python train.py --arch="repvgg" --model="CTC image transcriber" --dataset="short English words printed on busy colour backdrops" --train_examples=90422 --image_size=64 --crop_scale_min=1 --horizontal_flip=false --translate=0.06 --tokenizer="char" --vocab_size=30 --norm="batchnorm" --hidden_act="relu" --depths=[4, 7, 7] --kernel_size=3 --stem="deep" --widths=[80, 128, 240] --init="torch_default" --optimizer="muon" --muon_scale="match_rms_adamw" --learning_rate=0.0048 --momentum=0.95 --nesterov=true --orthogonalizer="newton_schulz_5" --adamw_lr_other_params=0.00098 --max_steps=3500 --batch_size=64 --epochs=2.5 --lr_schedule="cosine" --final_lr_fraction=0.05 --warmup_steps=350 --weight_decay=0.2 --adamw_weight_decay_other_params=0.05
Rows from block 4 of a small CTC image transcriber, named by matrix and row number. Rows with one number belong to one channel. Each number is 500 + 25 x the weight over its row's rms, rounded and kept within 0 to 999. All counts start at 0. Numbers have three digits each.
After each channel's rows are labels from the 100 images, of 14976, where the channel reaches its highest value: "top examples" is what is common among them; "colour at peak" is the nearest of a few named colours to the mean colour under the peak. Only what is clearly more common there than usual is listed. The data: short English words printed on busy colour backdrops.
# c3: 3x3 conv, stride 2 (model.blocks.4.c3.weight, 128x80x3x3, each kernel summed), inputs 0-79
# c1: pointwise conv, stride 2 (model.blocks.4.c1.weight, 128x80x1x1), inputs 0-79

c3.109:479490506495506471515536516528459466515478487511522505489465491507518511512525481531478471545536474484476525484497480524514517454491440549476504497511487500557477509483520501470497528493505452487530479524520448525536520472503517521493459476
c1.109:466529495535512511479531511529447486528494496492541489458485519485472531530514511527548474514511473511473506484527494541516508522500511520539488483522507533552463528468522509502513538504522475516541499560514481491535484469506485525501467499
top examples: the letter a; monospaced; white ink
colour at peak: grey

c3.44:493472512467504450517460490454520494534524498515476533531505536480481486510460497519515465558487489493504509512486472497495480498448461509504516521540549482490543530486494528497513469557510527477488537514516495485496493517468477477464514508
c1.44:486488491469493493531499490490487467516485476488449526508470505491457482519476492514511469498543460480516461488474524512518480467454434483495511519488473459503531469518462491516531501534491506478513482474531492484502532485449501465455528499
top examples: capitals; the letter m; the letter w
colour at peak: grey

c3.117:487506516526517519500515473462535464547522504512529499493489494541497517493537460523498506522452496478506533469507565499471488479508472465484515448533489462498511507481482527483514496454477483489511474459497471487522511488496494470558511533
c1.117:493511516541507521490502476508491476516510485523498522474500527517491534522518469535540504541459499460517495442535575485463473502515508459527524468515524485489491514486465513499476510497479468510539492542492485474527499520494490517554525503
top examples: bold; yellow ink
colour at peak: brown

c3.49:481499553496477453457547525521482483524490489499509483482450492545515531504474508453484551494495545448502468494492507523499501450452491544501487503484543498498505518548507496471483510493519502519528486491493510502483500491506554492490500512
c1.49:470524543507512476482575504516494503546502499499483487491497482520489513506467489460494478493464513467519457474524464542487511487491509519524494516497535549485468510557538468460531494492496523501491490511513558514470485482513502514517531475
top examples: the letter o; yellow ink; white ink
colour at peak: grey

c3.124:499485524497449499522507513476446477462462448494532542509482487537509509461527483542504522540512480468507465497504518533511514505515505496500445486514488546496507516484504510487497504521546501527545474471548468473502507507480512519500479532
c1.124:525483542480462507481464495485466452505486458476541521495470483527503504460553499507497523546515462448510476512496500526510485478507512493504484472502501533488474502471468489487476459537522475513534468477545502492512486556484514493502481492
top examples: black ink
colour at peak: grey

c3.36:530489500477496505533497526515476507490443568537533505543481525510494544467512496498512478524494512490496489480496453483509487444517501506499423513487464519547489512503511502479509489511482497518547502471523494537549499510520516487509497478
c1.36:507482485475502470505467483538500507486486518550531492540516510481497523481479477474537438506492513496468503470514465507492474446495461520491474497468485514534468491495496502492504494497453450487556462505515459510538466520489492515496460482
top examples: the letter s; white ink
colour at peak: grey

c3.64:458518500468462449512494509476483510476487478500456529563474486487500528485479467507501548496497473462526516475485514515498467497539498511523464541461516520520502524507541518515472519505497489504513491448506497513495514486530538523489461546
c1.64:516503532497524459519494451464441470480469472523475524565452491509502493483479483504497490480539492493524490462485470518509483469521495489475498497470479554483501540525551487481480509498485477496512501479487491513496517482524516485507463553
top examples: the letter o; black ink
colour at peak: white

c3.22:502545489439500485446523488530475499494445497503466514526474479486510501556470481502483526460510508492558491503526485489500516487523502477564499509474536486485491494508532508473514510526502501499498466459546454504498492509479500488539496485
c1.22:494551486484498468492529475502469506494462466508501499533459444478478502483487497502493469449478470488538470486522447469508498502510485542524504524512499448470507501498519510484479509510476489489463443487523530510489508521510474452528471487
top examples: the letter n; the letter w; the letter m
colour at peak: grey

c3.101:515537512521512535524530558515455474463443483490487464502505499505491478509536491531469476460524459521481535502525526488512500465481477500531520530525539491471474485515482529503517508545537480469472495505525483524492464490474498514529497500
c1.101:497538504510513498501505562505495542478462497485541506490506551513489506528540492532472497506511485529505509503504544506516497465518516510529524547537526519480511523549502550495525498538546538513480506532522499496517461493492507483526513555
top examples: the letter n; monospaced; the letter w
colour at peak: grey

c3.9:541496449463525467520521486524523503486491470450520521494472493494458503513504473511460533518545462488500478456532468442501501465506503494489499489472503541484469482493480495455457503518494489453537500487499520492488507470510468505532495496
c1.9:561519491471544478504509501517485464453515465458515530485472498536485500529514482518514510484536495499484490478506509488490482488507484504489519475488460524481530480488538484459486482492496456434508478481480494467476478444500443487491483514
top examples: yellow ink; white ink
colour at peak: black

c3.74:522465458467543478505492490506518499473487480485500536485458456491500494524524485501487532541506491496502503450510499467478489476535526474495546527500478501565458510493513549448491498516480501458523483496507498494502520459520449493500479491
c1.74:513438480469538475492491488461508511500504497488518542493463462478475494521523503502495516484495464503486524453540512496472464493512490450487500526515476464526463498462529481460462504537457486463512482503500499479482481464496453488473489495
top examples: white ink
colour at peak: black

c3.32:509527500521461500497530478489461500487491502536506504497488464479498469488510489512473464540512428478460504474521479487504485478467465500474500499453461505453486452505460514500504494541506519494510505541535502522497514491492476542453491458
c1.32:527509476459467505515537520495453500492490505514550525484501499512481491488524523512510518539512426502506530460532516511509487472477508504478483542493509500469462463525453489497494486552543456501532504498510503559504518488500515516472500498
top examples: the letter e
colour at peak: grey

c3.1:558514561503487494478498483462468537509499472498451510491493481494491508515536507510475539514490489511478501514476566492464494474487466510546549515496493479473486500513486504496481492477492512484485501515484461528471548488481503571492503517
c1.1:538525568517489499503495505477446522523549481535455495467498477466501485531517546488460524502490483512487498526493541476458488461476442479527504516446515482507483465521505512488487491503496507509494484505485491528500517496465524508505466512
top examples: the letter w; white ink; the letter k
colour at peak: grey

c3.70:511506503528442504514515488484459534477487505515529507455468484466513529549498439512496444556488472493485497431505484501484490480507495482484489489533494499528487467505515533513533511493492535493467505535484480539469503494473511513507488490
c1.70:466483517544474477491500492490449499495515514479492516451498543481483524538513456482462474555466492475513515448532511518493517521501490507503519516531519513486489499499552572494516503481487551515487482509486480529493474481484518536493493489
top examples: the letter e
colour at peak: grey

c3.8:508461480523502526557461500513504514466476499515532505467500531462509490480501508513513445491495445483521550465507466504480484487486494456507492501526501538528477474483511565522521514522532499495524489513542485544518487463479506510523504503
c1.8:489428498462488485500479479468520494487470477507491494462510491474524505488510492500521465477461452487508502482508482465470483448520470495507505490508470502488466488489504520504483475527524494474498498548537520561492465440451496490526499482
top examples: capitals; the letter n; the letter w
colour at peak: grey

c3.99:510477544475495486485501496487545518516468482482528496507485499500507501512502510508494441552436459504504496502515460500477474512498487497493466517483514570459524495539496535524521479467506517514511524492519537524499536473507561479495498529
c1.99:492492509456491524457497530507513454475518503494549497473449503520517515490531493520507449507482455488494499483501423500506450503520475510461516528484499530505505507470522471499507513468490497527517502503527504544461503488488515447474468502
top examples: the letter s; yellow ink
colour at peak: grey

c3.52:497476473472484498505517494490526535511459503503494485448454493504506534515526486508501491523495468502493523485508485463515508488466461486509500480516474532504448475536488489531546491524546499533430537524530496512481472464482540521526469501
c1.52:511494477508466490529521510468500468508493506553506469467484507523518478520508498442491485486476469508497483455520457491508465509491430501511480468521477509477482501478430460487476475514549482488455493479499499501462494499490524472495494480
top examples: the letter a
colour at peak: grey

c3.34:522498499535527551461462516574510501531503478472469525499533500485498475491505532467488486460498492486509488470486465514543535504471506519476521469464484501546481487490486478495481488499470481466508498538481467466499530508523476486520469464
c1.34:506496502539498541473458559574509467480512479465490501485501523508492495523505497485496482502528491478481497480455498511506531508506439496477522463486477489514503504531461510467473478504462470486495488514503485493483502492509485472520466422
top examples: white ink; yellow ink
colour at peak: black

c3.104:490485466482558461507448483491510482512507503461500518489469502478465460509489491494490503514519455500507511488493463457515495486537529502471526519511495479556461516484496549465528475511512493494538482496533471523475507512556450515485499502
c1.104:489473490456513448490477495473517497508486528485504533496497492484474481486495501481491513514491461512503504474498459466491492515495514494463529498498501477497460504490505539460452493559481488512530462494502501471457488515562434463449490485
top examples: white ink
colour at peak: black

c3.27:527463502482508454520515497490524511508461475486480524443502517514513500511554488486490507555475463485511550479507490490488468519502455493492529498481485533475468494490541518509518465501483511505518492518492520529454569466479532476493482490
c1.27:566510480494514473486516457488516568483509499463478525474531476509503488532506527484479506547490421474526527461524483493492491501497469495506505514479512515482502497490508522553506513477506495505510537499514530516487543443515507521504484487
top examples: the letter k; white ink; yellow ink
colour at peak: grey

c3.115:523494495472471468523553500489504507497453434485520526511478486518506540480457436502480536503493508478506516489487495508464488529511483469496490488481508505466524503485518485519491466489505523473538479470462538503449528489522495503519527550
c1.115:525466490466476506485486530499488515456530462511528522542536490493531505527512455499495559517523530479509505503494546488493469491521505446527498454445550503500482509516512519497462466470496519505527488483466486499487524469509512522488497531
top examples: the letter k
colour at peak: grey

c3.57:534478488544483524498492444494507502469485525545509507487500481505526495517475515481536520493465505509532469500471519542510504514544504515517510521523491511526484511495518509444578483507517454475477521475515525504543462520485461503471480507
c1.57:515445491509475512493499462474531484466506506561499493466512458503495490483504497459513494478482525491497461479465477521476468510519467510521490531497489496490509517472480518451534464491524460465514483505498522518451454513457451476494489494
top examples: bold; yellow ink
colour at peak: brown

c3.24:444536548528501532506471527515469505515517491497521482498509492475491476493506481536523522499528542516503500486481474516517551458493472475520499486551497459570473486479495527508550556492512524502503516495484454511506514486502522519505501501
c1.24:473538551481500472479481482493442473498511514491493496497504442500478485524519493534540486481481490512442522512471484529500528461512457485518476513488481479503440459515523501524488529478452489488480508485474496478474472478464490514510476504
top examples: the letter e; the letter h; white ink
colour at peak: grey

c3.102:509556532501451473484481472447530486507501539484504500519496507508494534520511542481460493513487506528492490540508499494502476438504511518484464500489532482521527495514526527498495513494474524510465505466458469525472489517468503575520498512
c1.102:514571548511486460495524485497532510505494580500515499490526508518473549522512505502456464514481507531514513519481496516493503503537528541508498525482534504514523535539497504494506554519503534479470492503467471507480514521467503520527502490
top examples: white ink; yellow ink
colour at peak: brown

c3.96:520514494474491529496515468545520462513487506479500493490495523509567542464493496526495474477506508521498520510481447535503469498553504550479478510494509510544478540479502530498485452494473537480500521492493549475501484474538467499508526514
c1.96:508491458483485505492462497511515454526491485475489520481496491503564529491503519509504486485471502510475520548494485525469467466485487532488457551473492445529518500464509498507513467533478534465513503480475518485512472465543453474511512516
top examples: yellow ink
colour at peak: brown

c3.77:502514514493507473525540520468525512534517453458500536481524499524485514528504471499531508492513526465518468479512489471474444474482483492500532537483543498452508510473508524500484516563517536503470517491491531524465536476492526517462499500
c1.77:525505493514494485498526523515536493504503440464513510472505528540456528530510449501514502470512474484517454461492523532485484457474497489515512499488515518464476502514515510484505495540486572512482469493512511500442525488478505503455464508
top examples: the letter w
colour at peak: grey

c3.98:530509519470494478515504499491506517526496461482478578483512509488514485491520498524526504541486479506511500517502457498463507512460494499521530495500553513465502507466499587521541466536485501509500485505526510528464552486491501534483505509
c1.98:527536531465485518492491447486487503486466446493473519488473535493550459483502475514505500523460504511531516516491471486461466456479473481510561499509541484514491463464503550499519483508508484504492475494529516533499501490487494483514498454
top examples: the letter w
colour at peak: grey

c3.72:547499506496548490520524492476506482501531479457503501504560536515522511470553509487496477497470492493489531479519472559498459507543507526470459498507503482525480551530533512505496485491482497521508486475472507478473524477493500515510469444
c1.72:562483478492520514499490495467508452511559514451500493519523508515504480480520474501533457512485479484520517482503462553486478509523475521492450528485493504532487525483547500481536497497468455512505499477459448482481497491508471491485501479
top examples: the letter n
colour at peak: grey

c3.118:509469487490497487479498481487533490475484445532529507496500480475504483515451494513513492464484526507530531483498468516503491556511494477505494552511486479514496534482495517493540536513532545477476502444506481479509423488459487462514508488
c1.118:496481506492487506503494476520539495471513457493540522482487477504522473528499480516487472469493517503555509484483493511529484527484506488523489535497500508507472552470521497524540526516526553486431469461517490456502444494468467477503485523
top examples: the letter n; the letter m; the letter w
colour at peak: grey

c3.75:466504484472523465503537478448534479473494489465523487526501517482482543483497518490479501476500473485483574495517502496487486498519478486502511525470531474443489547461523487492466458496492539484515495519450504505498521479489517475542522493
c1.75:451511503458512495517523500452505457499482517478514462538534536506487567466513483497493510503530509471488571522502507506468461518525497493506516523510535517470487543468507492505508487497511532502533522493466483499497518497467509494556526497
top examples: the letter a; white ink; yellow ink
colour at peak: brown

c3.47:517453481488493496538508529508527542455476534494515466458526495485491492504534549472481487536482478497526535494511505464499490563491520503484527481503504500460533488507502462525525499454487474523530491513486562521470489472491507478500470502
c1.47:514487504488503512541506513506546534486470503491502470453522497498509488529524598522476467538459478477513501478497521496472478542495534463499529493496482488476502495509517497520498507468479490536536511536500553503498501482514535512474472528
top examples: white ink; the letter k; yellow ink
colour at peak: brown

c3.103:500477505497490503514434500501554525487527544486493502455504478478499532547483550458537496517492549530497501510487545499512468534474480492488522491484505548444503511508510474471494506489509493502514546504465480466518489494513503484509484463
c1.103:494508482507516525517456503500522497501510509468471508478520480471516548515462505431522484519499539517516479524497538481466472528427493508481513512508487550475494491506532495480486461483486470522524505519462495488552494484502503477496488447
top examples: yellow ink
colour at peak: brown

c3.14:498518465450504506514498504503513465460497523470499507524473531537485464498557514477487512531503498526488511475493452478490486536455470492516531548494462491477485511506506536515497488492506509503484542546503466483553487528508493504446478469
c1.14:526552498468487475457497530500503483512468498472492505522488489521474460512497562479516498518475513509486533456491461484473474538495454515480523528519451470476528469482523536520506480476488474484517505523478495478503466516534496491455481474
top examples: the letter e; white ink
colour at peak: grey

c3.50:516488485502488500479476495537476513513489509503496479467510470539464464535488490532546475489487477518526523444508509476535485503510487463578503491494489460499480528528481467477510502514507464530482483480519467503507471503539492483515483566
c1.50:514461463506494528479451494525482486488497514516479478500522465513459490499506476525512485493560463513568474457474499471529494488470504452544516482467491487487503537513462514500533507518512507478479482517514457503482485489540505480508460516
top examples: black ink; red ink
colour at peak: grey

c3.73:516499450502524529508509516470503489525508512481485483530475493533469492525530486460442500516498484516496522480490559488476511516510466513526554525513515464465499505506472506524471480467492519467483508481483556480504481528541500464547530477
c1.73:495479451476507494491509503454510467513498503475461502525461527499495530442521475513445476495497449480489529452494518490467467519493454507500523544501479500471503497478497487490509464487447501499470484516457510493509475486534522461482519498
top examples: yellow ink; white ink
colour at peak: brown

c3.12:485514510487497492509466485516542494505455460492495502511461522468498469458491503481454535487464499538518483528526520469483488496512479496501540516482509469484479516474475479504502419508526464507530541523510523512439505468467485499486506491
c1.12:480506477495545478524516478524541475501503541505529471507490519479503467508497514491488529514483512558560487486525510482495510544535499499528476552493507513481467533485510523472515463523506534554500528514527521531473458493450499499511499486
top examples: the letter w
colour at peak: grey

c3.46:473463520529517483470486483472496505540530460489481496560502516501474479477443476449484489478477508497475487536485487508524471460483494529499503490514515487432530500476492478515502488511450471534484499483496494475483451507467518471480511491
c1.46:491480448491481500497490481482511489564504490486475516546533487504491480487474477454492460489485473489456465491479494538526477474445493501462498496473518497500483493486497495502508479524467488555497447515520483477481439509480497459480493520
top examples: black ink
colour at peak: white

c3.81:455504497507534494538508542449472488532513467465440502501521509531498516489546499496520520501517542506530527526512514507460480518487488494508552505504518508449461492501534487475457497488520488484467491515464507469529506529499501454529508492
c1.81:496503498519557491520508551486477520492483512485453495515536542537515504519569535479520502512507528505506516520515500458461484555479514516497508504499512532458480476495491486509462460510503535498509486543498502471545495543514524503520518523
top examples: yellow ink; white ink
colour at peak: brown